A small image inpainting model, trained from scratch: activation relu.
Rows from block 4, named by matrix and row number. Rows with one number belong to one channel. Each number is 500 + 25 x the weight over its row's rms, rounded and kept within 0 to 999. All counts start at 0. Numbers have three digits each. After the name is the row's rms in percent of the matrix's.
# convs0: first 3x3 conv (model.mid.0.convs.0.weight, 256x256x3x3), inputs 155-159, a 3x3 kernel for each
# convs1: second 3x3 conv (model.mid.0.convs.1.weight, 256x256x3x3, transposed), outputs 155-159, a 3x3 kernel for each
convs0.72 110:513502510502490531525508476477496512484503507486497512477495490496509502448467493504519484447488510456496530513508494521485523507543565
convs1.72 123:549527496541566536497508511488507480485541527511517525494526528523518527529518503504527523488492533519510517510517570516557564493562561
convs0.73 103:497511510539528509526524497471481525483468517499472505515530496538532528507500501499502480511508479489505484499472472456430478469502488
convs1.73 098:517520519495508462489517499522517485548525496514503479542494495481471487485479479504515523541519521496500515490505496487470502516524519
convs0.74 098:487513470498512510462489460488494498486473501521509478493515517496514516503501483505508529505538478538512474515494479483485486506520563
convs1.74 104:515525495517536503534519523472472481512475502498503521519510538503496545522495542501505460492495491499519514530506501546491472465457413
convs0.75 091:513508478493476527467477495548497496491494500545525488468494483446462481529504463494504513504488493517498486502470484513516469502491446
convs1.75 081:489511473519553520499519552468518506481488524481484500492543532501550475478482461488482479480531515523519530508478454496460480491469504
convs0.76 101:485511469513489505505499482529492489540501485482506483489503519467446516459449452515492506543504513489518543505495496473492532469468472
convs1.76 102:511485513487458506496487461485513483509511503477485522534510473539519488504474519480439476504485486516529507469490474491500504470454471
convs0.77 102:503522487517541475499505506529541471513490478506491508519501519489488464495506480519507496523471480506493507515537542514516520521523512
convs1.77 104:499478522498531534452501489504520521522535499520524512526547539517503504507490477463505534495509542493487526509550584534542576577567579
convs0.78 097:526542514477516519450500546509475486487505499496501484476498504497517510492489510506504488477510502500504494481506449490526491478515492
convs1.78 095:493513533487523551489516532533476451516499486490480496502517544505510500465512498509519497507527499493501531500495480480472509469482509
convs0.79 100:506536519494476503530487485523514534498537528509498497484474498520494502518519507545506526538539505508522493510511554548517524509522494
convs1.79 080:512508488471496499486466448492483511535526559495517537466499481474463463486483488480458520489471520525509486506510499498512505549516511
convs0.80 090:451479513507499494525500501501514501530528507484481497519507502482485526498518496510523488441492491465548560489451475506501472481487460
convs1.80 075:514535535499501497507490492536491498530462476529493503515509521502459489471495491519539537524543524540518489501484493454484532473543520
convs0.81 090:515499481511485467538525501496465526496492495488472500491510552506500532486481533486506523505510460484500494480510506472499527472503488
convs1.81 076:530491508475499479484483482503468549525458498477460500492509449500516515464486501490525527527505518522494506447479476451505519506514511
convs0.82 095:503498525492525508506515453475502514476517498523499476497494492488490544501492519518481488488517538515544546525510480517520517503534520
convs1.82 087:536530498506508490500493477484470537483456531467491509531508519480506490488495526460465489467480493496503470502478527476455498491475476
convs0.83 107:536507517529496523524502543473458460499492507504512530530489476519507505511519534478481471462448472464486494533508485488457493501511538
convs1.83 110:470475472463499505461472504543481487493513506508533496485507527493490500444455493498476499529486501543505506482508482504483492458450458
convs0.84 114:514503500491471497490495507475518494487497523486508512477477487515485473500523502481492499447478499470494514560527509514475490489484494
convs1.84 147:492468495500500468497497455464456465485501493488457471496496528481539518495532520455489516461505506468486503493486485479502513472501491
convs0.85 089:543539551502542534506495522454473493495533487522478467493508492507505474473515505479485475490494439499484513472475479480519531459504499
convs1.85 069:474493485497480497538498493551495521540532564501499550506519505486521540484493523536505542495506532506501506512503474550538499493493458
convs0.86 105:470475504520486484515470511534504517523487479520502537494488480472482514470484534510508468526503491529506490517472485530507516494492510
convs1.86 138:526521487519516488505461476481468504488491488486484489517518483511542455523522474491539465476507461467497520512508523489491533497482525
convs0.87 107:471482506492491516495488495527480498506466477482473474514520506518534514507511513533548521493523537524516529496474459478471504452490513
convs1.87 112:502527507534541556536531513496519501529524503507547523502500485497505507511542511503507471485491472479490515444480515474499510551554536
convs0.88 086:484529474508500510463491477526530533499471494529467495524495525498481507481528507504524539493467514502524515520490516514485507522488484
convs1.88 067:485528516499511484488496486508499468510487470506514472547520511518513487455507503489496478504552558487520516509468427502524446516505489
convs0.89 114:471482455444480478461505485488487478520488480490511493517480485562528521530507506486520522533509520555522507512473503520489531444478490
convs1.89 119:521518537521544542511565547494494486501483486515512471525489504519478481549477482501515505509514487476516510468515459509517466529507517
convs0.90 105:430499485489489488486470505505505511528496477481540512502533507472520506475501526495534535515549562543517512491502518476488489505506459
convs1.90 107:481478525524532554534519505508504478504502484519517545485469488477472497501497501486537525533574563489548576509497516468463511499475504
convs0.91 100:501491523503496516474501501484473465529493481552527508469457471461457480439449485463478493460462564530493474492532526492502461507516493
convs1.91 106:471497499486511540484487518488496498494514480489490466482508545488511515491530544500474460510542508474541511503491486515499473499502511
convs0.92 097:523485487501535529523496485487528492496505503484510506474495487470521515511491483504474476512520516463509470506517491490462422471496481
convs1.92 099:506523517482496514475497501501529546541511514487479481521490503518539488532528507490526507491487504462486531470487465479475455446446478
convs0.93 099:500503452514472464524505434471488528503472468468479494511486504495498506504499487553489480534523535513501527524515565521488555524485570
convs1.93 103:498494484519514528508523553494469494525500477503533539502502493514498501508508490484498533482483512482491529513551565572574588551610607
convs0.94 097:523452479482461512529499509513519498498546525557484480496495502502490508514531482499473552456520498481487483525523495484513451528523466
convs1.94 103:510485485498521532508500503512502513490534526469501498480481437504506456513486507495516502502511526472513530519484509501456498487473504
convs0.95 101:478497475501542506508522528521506471498515502476532502490502482495496504514497494546511536528509512498504513502493498508514474489523502
convs1.95 096:491483487468457516502492492521501533520473463498464472513517513508526501490516516512511490503516517507509493512516494494524528468518546
convs0.96 088:492500479491481473482496481504498481496459486466475457501482480484515511445487465528462501517521518508516472492478530532483491474491503
convs1.96 075:491502516521511484511532469525491472497495477510526512502497510485489556505508499510491524469472520522481476503497482506526533508573539
convs0.97 101:484513512469471509505520478506564491516519499487514495476481530469492507538532495514476463549495450534502506466487486481499528506561606
convs1.97 102:496487509454496553504479539518487443529534519514512504531488516565535516548508532473494496532519488506508505531479478501531518473484479
convs0.98 102:455455484494471469487488508480495480483500478501492498505475491506499491505508545492492466522513475587542568543550499506515490513488453
convs1.98 099:508545524544548523501506529472477471515521474494504500509464450459449476462492504482474480514514479527527473478513522460492496496491498
convs0.99 100:505448492538488535520483480523505490458522494489501490511523510533516504496501494504495508494502497456485497517504458521484443518470454
convs1.99 106:445461438483518471510544509503504542526509529525509538513512514509485495496497524428469483485499499509515499530551536497505535506518507
convs0.100 114:513553473517510484497501500463523500470513481508495483513495483501474507512511531502537513510480486525467470494512477508481479478476523
convs1.100 152:486487485482477481514460453503514474524489525521460539519511509528500479533498498476505463490494499487517478504505496476523502476500507